A small contrastive audio-text model, trained from scratch.
Data: trained on short pieces for a synthesised band: melody, chords, bass and drums, 26041 training examples, 29.5 epochs.
Rows from block 15 of the audio encoder, named by matrix and row number. Rows with one number belong to one channel. Each number is 500 + 40 x the weight over the matrix's rms, rounded and kept within 0 to 999. All counts start at 0. Numbers have three digits each.
# conv1: bottleneck pointwise conv (encoder.blocks.16.conv1.weight, 96x280x1x1), inputs 0-93
# conv2: growth 3x3 conv (encoder.blocks.16.conv2.weight, 24x96x3x3, transposed), outputs 0-11, a 3x3 kernel for each
conv1.2:446539521511511462468549542483475490546533521473510455443496538441498540533493469525471437496493441494514545586502466486425538484513481506465493512469526543474560467498482459512484466538519525498478534494496484523500491526517502549447532515606443456508457430451494516522465472455488
conv2.2:519506470498514490490490546605480509560487519484495487554564532594525497507462490507516501489504516503490491481491580451442446457501508424469527460543460481521477478439465482481465521507508511521489500495484469534493503459516485518547503469512521488481464488503530485463530538492518466539504493504460500480439477528450481557
conv1.3:502508535474446509564416496498522461462508547505450489512574533574488470500456497478489488434489504476522526495444511524474483574483516507560502480466469441545527517480538438443498481520501465436479491549483447490508510533666537525483492475491461477515497484434500463509552483526495
conv2.3:494460481423421423499528547522488471427529543451491569446438466489462484501562547577571525538503446574495452459498461494497490492482494520498495472466468481489470456483573456409498568599553526568514519513486537555561626618599423433466477454436529462473529487584480500578522505544448506545515534595497468550527481514518454524
conv1.4:549507520474502483477406496483470480435461523408525478486544472425459438483491454471504479500548448470474462455480432481527498468476509498435615540522565518500481471444521503475432487471461495455521521523509490484488489479467530448480444477429433481561490506534515449425465527419485
conv2.4:491494530509496496521500492525458479529500477448500454430450481501554554564560554509527490514537512509525559536446464545490497465461484626571417600509373468454394445479538475441479524545565410538591494551555575512497502513509515476469541543514532534472505517478489512479506447515458412477435466548477461517458500508469563500
conv1.5:449554564557507528459547500589455522448436567488516522472450474511474452480567508501480574478465511484580502497471468469550483454551491520507530471581523534563474470496494417487450472517525458524500497467520478473503480495403507447456437517534454484495531491476521523500491435456529
conv2.5:452496469521532579468462483460564509350568569383505527478423413595554471509500480506507520559581517468472488519471465544487476492531543474461490496441459587557546526574491441518492437410510512501514436467510460522527486508461503512438476497450478442456513465502547553558573572513528505491525501486508529466519560465542502478
conv1.6:509469517480431494483480518452455480500519513517623483475418594469474521454495491596457469442506446460478536509504523513512531422564505533474503507491495455529460512492437485486447460470488457531515555456509444475483512509424611565473459491437475524526473464471553482425472497471601
conv2.6:569593626497477544452444441568519488566479513439389453469459469571556551525523525481484439542501454468496512492471495506486498493479490488481449389484475453539495489456504520489459534536478512531542475484563488521581452479461499506510489500524545445495511452461462502475461475483531523538588548533488597425479522455461531462
conv1.7:496516497540517461496463501480463545533441534442460486477500497415492515490510444498505507541505500581511501477480491496573516492548485519498590495577500489510429560456547465468555478462561532464523538497425441504450489497491485461483487487463503455439545522489507478525524444441543
conv2.7:489498479485515503491477530487521505450498540496470503482453473497540500474492498489486498500476468543529525542498449503524521513445468649561453603482449457442456482469472495509494570578539449526551512538493504453490506432423497497466571580522521481574511511590486457534457442506423442557456515585527487453492507427506496452
conv1.8:528479449497504502482544523520501499524504512523484535496483517522582583542537540477471472505443483493541473491514558468516436471476523462441526512519471432543483491514519551508481469483481479474479491456447509530523480438502455476530466504517553465530467506452491548421459460541484
conv2.8:545526517507494533481526470539493504558504480537506516496475464546500521524517510517469487528502475542595483456437409536533489583568552469461428430536493474524544533419435569621552389508583536593512520535520461552586530509484487490457438428413439510426486495399474526427450496472496518545531476495521476500518498485528490504
conv1.9:479497465503471490470497499498430477520548512532526517462437532538521531470487502510478491499460478512529502497485482529534497454500502580534521489479502451565508483497473462490510473486486345506459498466504495453483512534416537523460421514499523509497518458525529494493453521551511
conv2.9:640671610563562591421376430499468529504499527446490504499491523503508413515517513486497477540531509435493559506478443499543491556569498391429487423460498454484498473471508505523491438471449478561521485551522463513529447444450530553553510525507525533570475477491508518510433437457538505491556542498441505508441509517478514514
conv1.10:489509456512483527497486488479425467520489532447541516456469508529510537506523503460513529545432461500445529491526539479509494466505556526450531521560524438566514519489559544495457509534528495502483550511487454521490469539488455463475468474507477485467503480500514524536472536433518
conv2.10:547541521493481505471477473480577522512532559540497470454417433487481450557510506494463485535500491637604531477471459511466493541492501441481521468515513510483510568530543582532537408460502525543517519528524535517499476485483473505531530489475448491476453446450454455476521522411526524443455500456525507467554506454522501463
conv1.11:522475484556476493443512527485520616534460468514516462503526536542498478491501453460615532515635445560442508512473443510473480510521427561443481495506526535514457554502529585477587458564522474501437489477474496513451437471513494560475500517515512533517478414554523500484549468544546
conv2.11:538506512515482483549506480461471547524473497526558469507485528503482466502520547474519523458489553462454443458544535512546508497534534519504520528524486488464453451476537550505559499523501489490490508487451526450414535497493479450485558508531518518492500496422551501468475498491518465470448475520490497504487474535482502503
conv1.12:521490458478491434579436481510481498528437437499507491543494489497435494465504537574446577501452431396412504471466525512477534528492513484459436477482478524515471518498479504465518508467482525510467491493484522604543521510370560510440517510498485485456480495435441546505470483488540
conv2.12:482474438472525531558574593538556502477536489427453461430447478514485495463501507451443494529499463523527463532521525484463469514496528459511523512508500501534483528518513452513521451479489531506553500452514410401461508531524466433450499481478500500448484458473507476526506549511443454440463460478519444515530476539466459476
conv1.13:472515536534520426491498512522478577460432547524456494472492494521470489478558483509499418556605496551493494587560478541546556518504515473499473540555428490496491444496500631475540549483441454500514493576520498516456546474534500448551494495479530504515504472519495501474494441478563
conv2.13:510467508488457474534509511482504572460493464550574537503507541468460423443475437558577544516548539443484556504515491546553495481533525515510569457474496536496509522516508495511452549490465538543503437445452479423492513477485505451496475506512476445512562493555532454470496464512550613541596559462505466560520495549548441587
conv1.14:504545504484548526476459519529485411422525529447454530441475596441496588451503529505487496453472545522499484511500498573492520515492532402515604602524558512501482432489531481478571449451562493549494502567460474574438500567543480490472500521489502502433528492552479499472508536511477
conv2.14:539571545430465456494534547587509526474496529461476536479459506485495506486541525433404475453492521543514521461485447512522485621590535536522487544506487464511495537449456567521479523512579546525516474508528484460469492512464482531510478474483467437531496487533450456507508447477502479468460521518523538465530502441517500472
conv1.15:511562528519446443465480482506550528526467569386496558505503553467486468540510504492523556519511549559470445484502488543539521491513506533502512572537489516566489498491499575445496483456549445545494487533538498529465505472499491466489518444504466478471551482461439486457513527458538
conv2.15:492470483465437522465484503509437518446483487469522556488472457516520502514519506491592586470493471469440405564510477595564478496488509574523517547512485420467460474468457568542500558618553496535537538541484549489439508498491453503474510491516487479527503504551544514557446442501383496557451510566535461504538454523526480521
conv1.16:477474526505524452520488490492511469522524519504505479501462482525473470501483507495511503528503500478564533518463496551489522480542513449510516430508467465478501435461516531461511592573499533498461490545465491460486413506594545582475534533462485522495466547471521473449503458587536
conv2.16:454479536474466479485494497500533481494459499552500476499519541486457474527517561540536475555472478502449461501440497552509507532473520508459499529475510456520496527491485567556536496482526530529490555546466496551520536520509486473488521519495487544523463503447446465467453518587447515597486561619537489552533499540547518479
conv1.17:494532474492431512561409502510504498448482414440496505482524510511536526505504523485486512524528535523522461468488445503505511499481461496475502479478517498500441447509443472454509493539524532527482551484511450485433471584462467408512448452511512530490488518476462513556491419499479
conv2.17:584560445498525525476511447524518514466434481485490513467462462579583515451498502474497522529543496478471480488470493451517536480573549498531518477463451529506521402457532442512561524498540513516556490467457434465412501526610517498490457432414452440447471488505556601574635551503439429465500479528500508515495492511503491501
conv1.18:438508497453519433486477480539516456510587504530473520558480560555545450466488511482485478501480489494458481488479493482439494501479530598446459413475501480512543494530483522492527556565496478551447541447529554485517585488466470528475507478516451489495431465517482470493479522493444
conv2.18:499491473480519471484472483572438467500457457464451483488542601428457563436418461472437494487481523508490513552512491488465490487485509539569519522568539557533481578512465531457462524439463446373453441419460520526509506506516471485493516552513492518459464514487539541566526529510483479475469512466544494479505527454500529422
conv1.19:495462523537533431536470479495476547485486396506500473482434526463482462512509488523484487457519449521570548477490450490516514438488509501498543514538517552504506514453496521495485435506478510513506469467434413525496493498466466502516519558453507506472491465535528555454520519495439
conv2.19:495517484490476460499508490436422585442434558451478582501469497559520473511487453546459477547518481485545519488458481541497478555532502567492469566466468482509506459476515500496511494503502488537505449486533442490528511503485533518464539519461479486490506520449510579493496518491443479486477476503518454528545502456549526486
conv1.20:480464488504476515568474476555514529515463458479543468524498500487411466448489534518462536549548487559479532481481520492461484538543506476520476437453444589455466529504577457487592502452572490514436439552529506468505490496575487513428466502449469452518481440557506509448483437465485
conv2.20:435426434500500537519560537492505499446527509467451487528465419540526491507516479515501508494471487557600546457495466514540499408507476529457497523503450479486461488465581454453499527535548557536512557510496467452461540497494464436441553602617483516492497471553487465496435521511405530596494477479526440553555475533551468543
conv1.21:493478487476491489564494488524487543518492489482490498540488505490522529483474483487448457440533480495465521475548502462480484514542447477522467494459465549509552500491469469511507617457461498467438591508487561520526486588448472517497509533424505468510526477437508521512515451493466
conv2.21:515508516441503442507546442466479511528535468538511488548527536493479489503444464456472499517516502516509524466538548474511546448448514576600527522521476502468475501482501444476525553549490480434564551472515542490463466522453568566540518492515485494395504518451476551476481514386484487400479519523552495506516495514534491518
conv1.22:465484500455482469567495503536472489504491539484514508561500491529543489504469509519491525518538488492464513522497473521446543501463562464540543494389432473426529503477455512516529479536501522544462576498529503518497474443500535513504536504476527584431456552511457480432533485537457
conv2.22:496510490503474470498475529555542503506535511446508470460478475494485479527522522503416442529463448589557510482491453459541430526494459496467493491454487426479490515482497524512545484514619512505482504536470554574557562531514421477464513502505493450556511483600493510646508493465456474503497514495450552470440524458425537471
conv1.23:539469500510448532442531505542480478542552497481566432523485561510486408454512512443504505542513491461491516559461506520464491532462459569505458543464523508480519528539498478491497512425486439452454590513533523542510495510516529512453502510482442567491534509443527499438485504489526
conv2.23:535492494517510509480478490483555536510503506489466529544480461467508500503476513516505521516500547456542563518521475526552564483456462465498518483524549473491511467488506492512481477491487511572571467474493451431480424438455467484491607546544486508517477496447499509496465503429517492392520492468472504495488532515451508477
conv1.24:471487503442516430546471522522445534520471469529446496454498514438457490515516451543544510572563562495496541485487499446529574486490475503552433479472478527519526517488463462502538539547492519529516492495506471488503508494415510539572470479572497473507441420573518536465488531539489
conv2.24:461455493442429460501527534505431558517412516461453487468440482554531526483477530576506488489515505449547506487507475591521442550514443464451431483471443552498483469408408557541473537532568514474464478474515451475527457493442469429441491511484486473509510510450468527493431434507436508586521520529533503528545485488563484545
conv1.25:515529520507450446482452508552489487550496525454533446562510550432529499498543488454495507494429500511420511477456512551473448545533478471524576554499485540466545513487574542488469513495498488530474494485539473492509504463544515451469492453454495482503544482530538484496487552377480
conv2.25:561574561524500455481464486500488514482547518459542563546473497489542542457495558492508522503551532442507535502511500511513514432465533590520454573503480461408480575589536452494548511452454443550586513575501455487476419433429546573577562530525513546523454469493449469474444470447475489504475499551536457499545481512536455548
conv1.26:518438514459484513531529511552463470461476475507449465484526527543490453486435503461479586506459505509477459465518545536471473505510486493543451496504492519498500488506568472466569442551516465537503484515448456516464493512520477456466454463566437542491527567496456435453569503512429
conv2.26:462436440531516522536487498504574477453494500450406422475495450499499414497450480427407464494443442612603536481432396499537507426428479542476490547519506478515499413456476514486468522496519574492418552494510405387486462444452468415430594641640527575577444481508427470515475503473486491443517453428565505530491473533477459486
conv1.27:546511515515464465533469498455510461531538477585617498496502507494515535484534535528590500487531497465457501515554481445439499484459506586501448534546510477517492481541437479494529500525528474453546464479558476503528484514520469451542512498501400528543513533496558514527479488574537
conv2.27:493528462494528512499491483448431496565470507544468430411462463570541489492515486503501504511473442450479459531503470548526529497508484535571538458492486513557526509515508477519454489479461509486417447463431475492520466474488484472492481507505482546514515546501559559528533472514527474475461423451550524483530529464506567472
conv1.28:446543527505490455525468493512514465494560461568422475489471503480514502473431504492488514518494554421532498579503509491546535506513505581544510554460510514578504472516494506489429564489411512557448518498500504534527560444462516501514531484490504517506516503499492471474477546459516
conv2.28:526521499509521464508493529420454431446493433509560459477476507457497531466557573441523467429467541427383510533544547544521576441534549509510501497487477489533515496504521504513483554544471534498481516473456521526477476459481490473506561533581460454529492458510510535551452500493427512533557575575494503466499525475512561500
conv1.29:522479531441520481542603474489477491489492485512487484478505470500558554471477498501494528515521487516538506516492427569486534572465498563534566510467525492477512493481546463486549469420518434487547459488536520474511520502534475469525472484513467518556487505494502494488458421485464
conv2.29:537493525579549529409390440507524489534555558490517534511503472493492431503509470462538508507465512440537535457442435465565500528499527452461527454469503497474505484439486486492503495493512478493478512488483500552496428429424470465514572587580476548575445512508458530494503451470542485467595550539492471482465514516512448524
conv1.30:540469438529607497433496480432524490401511512562521495580545507381501441443496519492481369420500538515462504510513620502549484383563493408492505536499489569507508480571395494504541542526475566515534523508462506495492519513432510533427536529522481534461447516513506495476543471495473
conv2.30:651621549440405417545525540519525489525474516514472476507513481515504498490514548436436457554547497460472481532551550455464484532476488423457525410462487447497459502465528513549533475515519526587526506456512489485557391405478559562500463471456455444471466456502537529557489455438499465449484529503521482527482482491486490506
conv1.31:460487531479510473486491478541451520493494495469415541440508492513490471500488412516438444513495516453513511529496517534591524538458501570486502431534564524526488513539478472504564488487532520489495485494477508535564514515572499518495446491492529446520512517490496458500512578460580
conv2.31:459429439479425423423470490520464514514482489468483484465443435523580551512517522518525521466527513496492451499476418487473437497541530511484471498475468473514535451456504531487480580568520514501504475521487501530538457494513524498531470512475502486482500453509478454504468518545439491546580561536551517469538516457515482450
conv1.32:416544517507496527458471426517491513530487480472544482420566487555492490472443438488554574499472524488474467431432474521515477559486533402492476484490502558486470465503548470542520445510541466444461494543494483457495502481607523488466475481494509489446463461533498548492486551499520
conv2.32:500482422447427396467539543464467512474475513467469485474464426504519543469536588452535515411427475524553509470483524477541591470546587532495433485470438515551516538512413439460440507538458482457442526522445486587492515559541430458517511513519493551546481564532420444374480459479486532557533524481586470518567470528562458544
conv1.33:401501490520441503477556521456514446592488488520470442500528490541483476509469514466460523470472494466479497582475471487463522519480504470496507415388445433441481523531512445497492462556511513470419494553517482493527504499487454500455535469492433478465469557493537541476509511529447
conv2.33:480519486521548521501474531520498480533440494537396464533603613428450416513496509466449491474509510495498496488532495419504509486465487487481452543550500506507521457434467512486485549496449497489450533449492525521497496454496528473491538502569523500565535464531541502535453514493446529515415445456504460548509456552496465571
conv1.34:502516459537447509509516499456496477550532472485480487476442522499573440482449464562489474489496587449505532552524480520500537490467471445536525480471491511464516474530520458526488547444561501492521476520525466483449521519484417491457469419454515515532489522532475504502540503477461
conv2.34:556501492503492521500520565503467494501513526513498541500523557470459520438486483483506492458520522504539564472471491444485471488430475468520499471476488497469545502474522505518542488517507534502512474480545542488536485504534483515499506502508448432536535449602593474618507521512501521504552517479438541467402530492410540504
conv1.35:473452505498527477487572553518454486505560467471523509457516520508450483524475551495478499528467474459466543465442508491456485495467480495500479577458468488485542506455511505504522498499475491509481465487519459593477462545542509560417505498491476568579468487464540518472492489558443
conv2.35:468465471476501514435498508499490488509461473516463504540543530489518488449464509495522507514516518495470482456453537466506509452495520499414459444459493457509507445449458500501475520485455509415430506447456485476538460514492492489483545513506479525499497515465401501452445529483447490427462546501564452543557460525551446533
conv1.36:475506472550504514498498498541544512518536436487496475479574477459482472538502478435461476561515498469495495515506532479553474482477495431505445535511533514554510517497551529535541515454527529493493553494513602498482492494455474506502478523470462490449514517578446477507514506496507
conv2.36:493550587443463432463492517498441505502481521498571513494532528533507509504536515462506515474496495474528511488491496557531502434458479534458453581509473527484505520527480502510509475495546462506563484524570510536539543492481532517517513496488479511448498553465549519443446480457421522549491534488542436499535485524538524504
conv1.37:541466458426482507494548419527513588444443534476533520496506548499492484453470492528532509503499458494484500503541503531508438548510500523482629535510471502487448485490516475494514532504536469515471508464493453511500492465499502566452478483510468515532448541494455519479538448481461
conv2.37:520467468487475480542541533469497563412420477489481501484480483493501469482532489462512482436488529530556543487481465490544560528573559500549530516516521556542469505501450488489467509503532545493479482470465450449451435430452477471472526560571529532503530467482514480444539499474606517438541474434570504521521465532542481537
conv1.38:504499556460513429535423494464530537437522519506463533485515451572495475498501513519461521538511489474515538470473501479494415488470474503474473503547488440502504500549470496432528571476513565509496453529523516486471456581547506486525469521547483508502528499467438458459513463595484
conv2.38:475452412451487432502499474431525557415501554523467518482496459545507457507494493569523525510504494523514475512526523505499494444462476472451521487466494543570551439492484452463489456497520528492423471455464439571530484535564466417429491468477428505404503550492500490457508525511440463480536482524574495510579519508519487456
conv1.39:495470509477503508520554512470464441509434458506505535461481491481522506479580458444501462523486514490476559502475520528525512505513482486471589496525515581501521462475445524463508450549493555452524581519497471492507485563453488435527484504470515460467518468515494486463494455497471
conv2.39:489518571501497574487465520497513495441456522433527563548553542522519544463450467420478544526533545484480531492561477490473439505474431506484512474488518475496537479424414537545503497529577467532529418488547540511521467472463558561512450424422493439465530436555580458589456508534490478491497496519466523471442530474467538472
conv1.40:472510476488463424489566472545485504447525512467454486532502485605529509431478451500533489471499458489549528497503519595505572498487507470435490527511451429511484503484469504525515609438538547502452631552549520461488535528493454522533538535521489481482486484438477457497571459584466
conv2.40:456500478500511479506506466591537455505439473441410488504462519501483483482479462473531515456500515427472521520524396516505422462468496598473470549427434526473521486483412508517510503505534442454455516502515483448520520541528504481508485488493485478471507507493465514517463450529424478478491540578595465549630451525582428558
conv1.41:490464486560511538472503497632486494525477504466428551556473500409524450541542492462478500534502496528459535511465497488519509512477495474477534547457538526451468495501494447468559534451541522477589501537488548483452563515370511422573538532500462507486537482539547471513492485494475
conv2.41:583576599488488452502452433504512513528487547472468559505545555463448498503525495482475454497520529416432479470572570466470509435496529474526524505486502489506489604520483511495463519475464493463517508471500547493507449423402526572609493491479472415483498464508518531479446455453503534490535540542451557471426548451444494440
conv1.42:474471463504476424533578512519484468467543531485507478474497508487493552531525483529545477570499520503554458474474487542547513462432442512515602516508516470478457524507442585449476464443482435537490519494517473562494467464449418467485528460523420605565520512518451548463473432512518
conv2.42:514458486510476552479483488607560489473442439463508490478531548468477487521490491488453481526460461507454510482470474513506517500556542489479473452487485501571530552478489530442505520497519498554552506466467527465456467482479433455487501536518519552543500453530510479524473441528463483534505514546423551447407527388411525410
conv1.43:491501541494477551497563508463493517487471613524460500515418474522501524563498478590463527552434440476470473478514481519517473509448520540473471511570537447502458519568448476502490474501506516536466461420481489419481519532548516458420512454460485474542504471501476514491499470455541
conv2.43:423423423481544559534536485479610475467549512469457530463453421482530533511539536474501473529545493495501511475504496477492498483469536452458485500474475537574472481491537479478453499468471555598561484438475436492511529518476471469459496490539509518488446461450467513477517556495497515473494537546563466499583439524562417506
conv1.44:479481495468490419505464473464509612506467562428424471494530463387438454534478446531597462539578456545466489608590506495576484513505529486525562461579488453533474486496442629456507494507491437443478506505490430559459530462510525461541494537512468433514470538513510524488570516447524
conv2.44:469484554510478584506512532491502546490535454475528514516541643452389372480501497527510464580529484534528532515514472509499451507565456439542540413492496484483532489490494541542516501512495476507516533490531497475499497459495428483445494553503548494597451466497492481504509433480547506505575593492535491501544495500526515508
conv1.45:504527488480487467463513472494497458534519461541466486474502471475521525536514503471500457512530499466479489501485475547507474487461520459478530465452479432471546501501488508582495552491504469533464521484497504514507569504516524508472495493576442604529486515488468533500493548437482
conv2.45:478488463481491456517501499587519433596555431512453470471481472517497481513539522516437439537494470532534504414439459434463505408457540481454454443461481487471487565507502503450511473481521501522530505510537536547504532519533478486510510533485490475491472475525446469536490510489452519474466512501463509442501482452499500463
conv1.46:460463495566464502546443512528460556503527532509519440514564487477536500486507512438441535538534530544451502426439480467450533471525461479490479543398495479485562490530510485500598477524510499476484524516472458435479464472481492462421482544509522480495452510532495489469486537450460
conv2.46:493481516460494442496484517510515473518482515514469513476477476541500547501465499495487558488481539504469444451508531500527562473496479474479505498484494516454452428423509512498496562558569464489495524529512529494471538518485483457506545530513539469483546508474539510512466481537487499599464487542518500488464467531489486549
conv1.47:412524530509457502412506475442441476581502505503436391445465482541561483469541433498458461457503509471372508631487386543485503503506567488528525438476434467472497505546472465519464544467429489534384525515467535521525471557505491534485485444484451497513437551476486499489480471510447
conv2.47:508478450504505515517478520537521468506510449492513514597702747378418497449445480483457450572509481534559538457460482458511537535475418440576541444466519461504542467412441567561533535499551454485440455483443533571558495449449515489490509566609505510561489478569498441551519502508535478453505490486466566468443572432455537444
conv1.48:428470506517484495428450535484485558492456511488531486475488526556472461479478510524485496548467540559443470496495424504626565440506487537506539519592511540581519523486547491528599466500488485542500498468484472487485539496541562426531534513491535514484513501589503469489480470472551
conv2.48:481482495460476525474456488464505524458492502486558519513504536520479486475482527489471497542512491535467508513502499520525520458456437571504505501499454450533523439449469546516497586575493515504481463498494535515490467474465524498534504535525566484582519516553504487529495492511458571544491497499451534459497512464508523452
conv1.49:502511441519486482474567540507538554418537485434536490467453535534507547467492524522559469467479494549510464512485476527463487397514491482520435521452461467517559495476488569498534505520505467525529473481500454451515505488420495473476493485441510484505472496513516449509484407526539
conv2.49:525567500524536552472469414508440520538485518503469536476462492548556554526512508476570584499509541447387413484498544498498491533460493550500471512489482543481487458467492547533532574585490524479455461495533464538548572484497544497519461484502481478479513507463555601590496530520489510481431536523493491501532528513514514486
conv1.50:506518512517502555521512440488469467450551491466507546484477463515508482448521441518463503526476478535452473411466441451496513454526502444476484580520504513509585465421465444486486524485487555460518495493544540463472508594503575535508484507512509467529460522527473433450513497527478
conv2.50:494457455502510511497488493504495472480522515469568597574575507452449490477516510524519503532523508459522537522458462450499523450456452461427435473511508536535522428465478558523506497478502479473414508461417497604545466489489491510472518515513485559531514536539451506511508501491540515486515520508549507476531492473532499494
conv1.51:512515493493493462516511467449463514420504507475566468450483491498447399469481503551540582512471498460454435491427462484481511473501499640469557533526537546549516483506580472509449529442477496573497473497585444507507518442541510489509427461474511543501506465506525432478519479489487
conv2.51:442439433590629564488485502451438511511506512495531509491446465550600543462465490519568521501482456508595574559524529540516491426401449578506439561492430485500479491429493497480471450530490552501476538510522508498453494505460454465444563599637538558599480479489444490507478544489440485517502550484514443509509468545510462549
conv1.52:440507529484570507509439452531478542494505413495450540525497499552525456465497471483505490494495455484505490542511564449509494477480572502470551433545602555486488507476522430534507523607503453511507505504505487537509494503543537481431545442535475455516528478560483497556511516489450
conv2.52:482485453455488457516479485464472527503479510533475479491526509458535520449467500423465494482500508472462469454533611405438551445433518492529500545522484514548525521510462519470482513473469494475486487478499512512524506544605500490488486494484481455512502483500569499538513552512478501497423451432446560434412562430438562450
conv1.53:539515477533448493516480521434481554455543510521531586556476499568605562507477591540506507482511555545528531488504519469506505521453459449519517520513453474466467470457484480491604550452502458452552441491449518514493474525555497485468550450521526519542543513466479421466520489450551
conv2.53:478489473479467490535503527505460439513511484539551486500449482537515527518538512500497556516530515472483482485504521525545485472465460642556523585501453532420420482519519516481554509508526539564555564527505511518448551529522522480506523480469519455445534481472497495486475500493452437500422496594495478508516494505484466492
conv1.54:536455474510449547497551540480470464444456478471511487569550483452506564526479547547501489499574501527487504457512488473483487498513468482473495516521504463558546484526455520468491507519507514478534501477477541418476468480543521552467549464527496465512544529480479503508468495521516
conv2.54:580589492466436431570529521447528588471478538507496457509481509457484509553516511577436434519544501510534524461446425551485455542515515476513487451473539461526528497518523485504501454476489534602548504494450437523535459515503495483451523452401431531432479577486515565478512507435548484457532466464505491481508516482525524471
conv1.55:517543490547522483411497462524490516461503514461423463566460550426518646484438517492470521415519490501518446527464484398517492465477518493530482561515472523510509515470424407502533456503517520576473483466525527492469522499391522547481546499478508477470491526478460424449489465527403
conv2.55:512506450479465409547560560473493467444522480515537493502529520468498544466458487447470514485476472517505511508479495488463522577561533509499494555485495522542508484462507524506484529459487532597583466477463463523503480496504494485459465446473479476478478541555444523492502507521454494477489487507565466497571460500537453510
conv1.56:532456486511531529561496478553506503513471524445532496490516490465521482538487505474576561449524433493495500513478456502490500542454502466509480533574553482505501473487440501442434495522476425469475537577542550510565484490518503498432484501513493519526581457435549574466476465502577
conv2.56:464395454521486488505466421489489470465516553477497560466447433498522479496573560465534518496481503470423501440511513442495554502519538589515446474502479473542516552603511546530485529454444478457517483450474495498532518528526520483497525504507479449466524501487518528489443458468443511534480515500497527506531495512537509497
conv1.57:474522542465438485580498463527493448467493462486466488501474504591443556471537533560484563481535502543521471511523491512462445529512491503522469486519487590514510501487521467543436418453509451457510537444484436496449488534559493497445516521543449464458503515464481498527509525494495
conv2.57:425451481483498481492512555520485502486540560480466500493481476541497473531530545488468428519494484546594490478458436513488456536505486467535495526563482546526517454473530497498529453490507500485506489549525452507526512543497487437423527499521517545508471493473438485443515485490524470516493485516569389559583442580565460582
conv1.58:505492470526487461458487482561442449441566461530481611455471503439470477475494468441501487482582562459577435456444528478541457475508508499517492503542484470591490473498505484564436568485540468515617528474443476457502483466450494501485469454501497522429544526421587491503520436492511
conv2.58:547547563515505511470456434476459520566467456551530414429450419568549550510525526489540546473500542446494474512529530520494490502454522509492534498535513551498503579557511466498466537499421551553530549505447466482505492482539471522500508470449503465513552437523534483581501501509488507570553558599430560417435588417449592409
conv1.59:529486488502537473531524495526474499500554455451457567489567527469466534460555500417537463581524468486503490549543561453483499486454503434429531539523539481504515474464437581487531560461497509473548497519482484552552471466473487481497438456561497469528493499541543438518477561494523
conv2.59:588599530515476425495443472457480485503473512491520514500462479508462513540543524487489493529500510500502475471510502476483503493534502409463516462485480489491450595542504528539495436464481545527484537494490484498504427428439585587614447436444436429478484433481463476497457461458528470444555559481520571481452539462450506426
conv1.60:480506503435509405441550507569507492516556499472540488537475494584522453546522505521502454539460485476545500494503503616481486483547466510527456438510414464536479461503447512479516556534527433514451503526496510483482539545446527558504535477477554523557535536513509520497506485484484
conv2.60:549524509524542472507480490584581468530485496481472527497480471511501501486480502465441490554510507480398426423481489452407471465487507405461501472427502526533479512494459529505477507457442596544440580532466518483487501562489467486475486483529455449510400418463406484528481600496477587493548570567459542436484511425457483403
conv1.61:473504490487463450514471438495493503555481476526511463440507533485482560477474526548475390479548502495514500539466565492511497547498480509449605531482498506571531509473425506520579428440471443501492552443523473507523608482502473586485420505456510493432454455522451423461531537516427
conv2.61:607604537491446427469512509496499498493498489447483482498497510497523500437431519427449486484444475524495489449472422513486480556523513525519508490505497530530488453450463523528483544549548512520581493496531490535492533516502532560545413437475439445523506513521491533549489459460469487469437518497564527429470506471520505455
conv1.62:443500509492496485530493485507498472554472489452521481501489520453472485506489438542530551576446519497510540515487519485513465544450452551496494510445495552481529566467464490514575495458517564533484471523494484479511512472512493566502520514421491553526527542522491539479487437493481
conv2.62:471475519482493515461511537551499475473526477507517494521569518470529518525527474508505503519468549495524544500523518517527533498554509642490407598459408546480447566603577449444497489465429489515576508525536504507499502508524528504527546494482506476490494503466460486447438472497443490532456477525484438557516429576529473595
conv1.63:464474468472468488503463564485485422459445489483482550492478539476510505498503483506464498497521499477511488530548514445505504523560552458551531505591519476564414494494466519529456491481489434546498437582427474554469478511491501483541496503492523516529551554493483553469526429419550
conv2.63:482530573503456556523439499479571526459486535480459503482494525437420442500481517522490465562488460531554556450472468486436455551543513534519494444494494437479524512530496460518477439526478498570497505487489427508566495514551480504482514511503438471530461474509460460473526501492515496479579514452553462594564402582486410617
conv1.64:522536479438520476525526496484450491478495411503537555506503505530501476522467516571494500535434417406442522479474565485427496477497484575544477524462491505520476504606498442518461560427515414502503522491546582518532523517492502527517425506490523482519544440457515556526472459493458
conv2.64:418443432549564594479515533495523528479524469468519552520485474517528502522508471516460489486448462511584561501500441551537516463489535466486427503534481554507508571542516471537575369391429513502525522515534470461549457467486537520480560578564467488497473501450485503452446485460527522477483554545532445519529455547559468537
conv1.65:508533512539470503507455496468478510489446527526559451496478508532573582528517545527448455499503569531486451463455456470454474404478474477507505565466477543545569511511476527531464451450464490557467532502511530509498532491482510482405599489522485473480464441536476493495521593456530
conv2.65:470485475522521499501536521497486491500515524498509508556453494603532489534504472464496473481490464516481461458458444502516482451511485524483498568524489549521494507538541532498539473436509504569542523538497525478491488484551523485487491475482560492490550469470526473500505496527464492503457462474542515501548490497555509483
conv1.66:442554494519518539440502523488470440502503560438553487515450506519480556531502522486459455461440483513491451456501438492507499429520481543468520441436476500482556515498510438475503454403559461463539460479541540496515477491495544515506533542461524521483576563551470493516531568534496
conv2.66:466480446506530505509466517431506504450554540485498537481510514497500483496495469556428397513475436528515462498449438577515480597478510543522492513490486538557581525552533524529490486482522452454505500549540500509488508538490520520467567518490479540505461560483483539476505481451491462432514462459546460526570451522580459545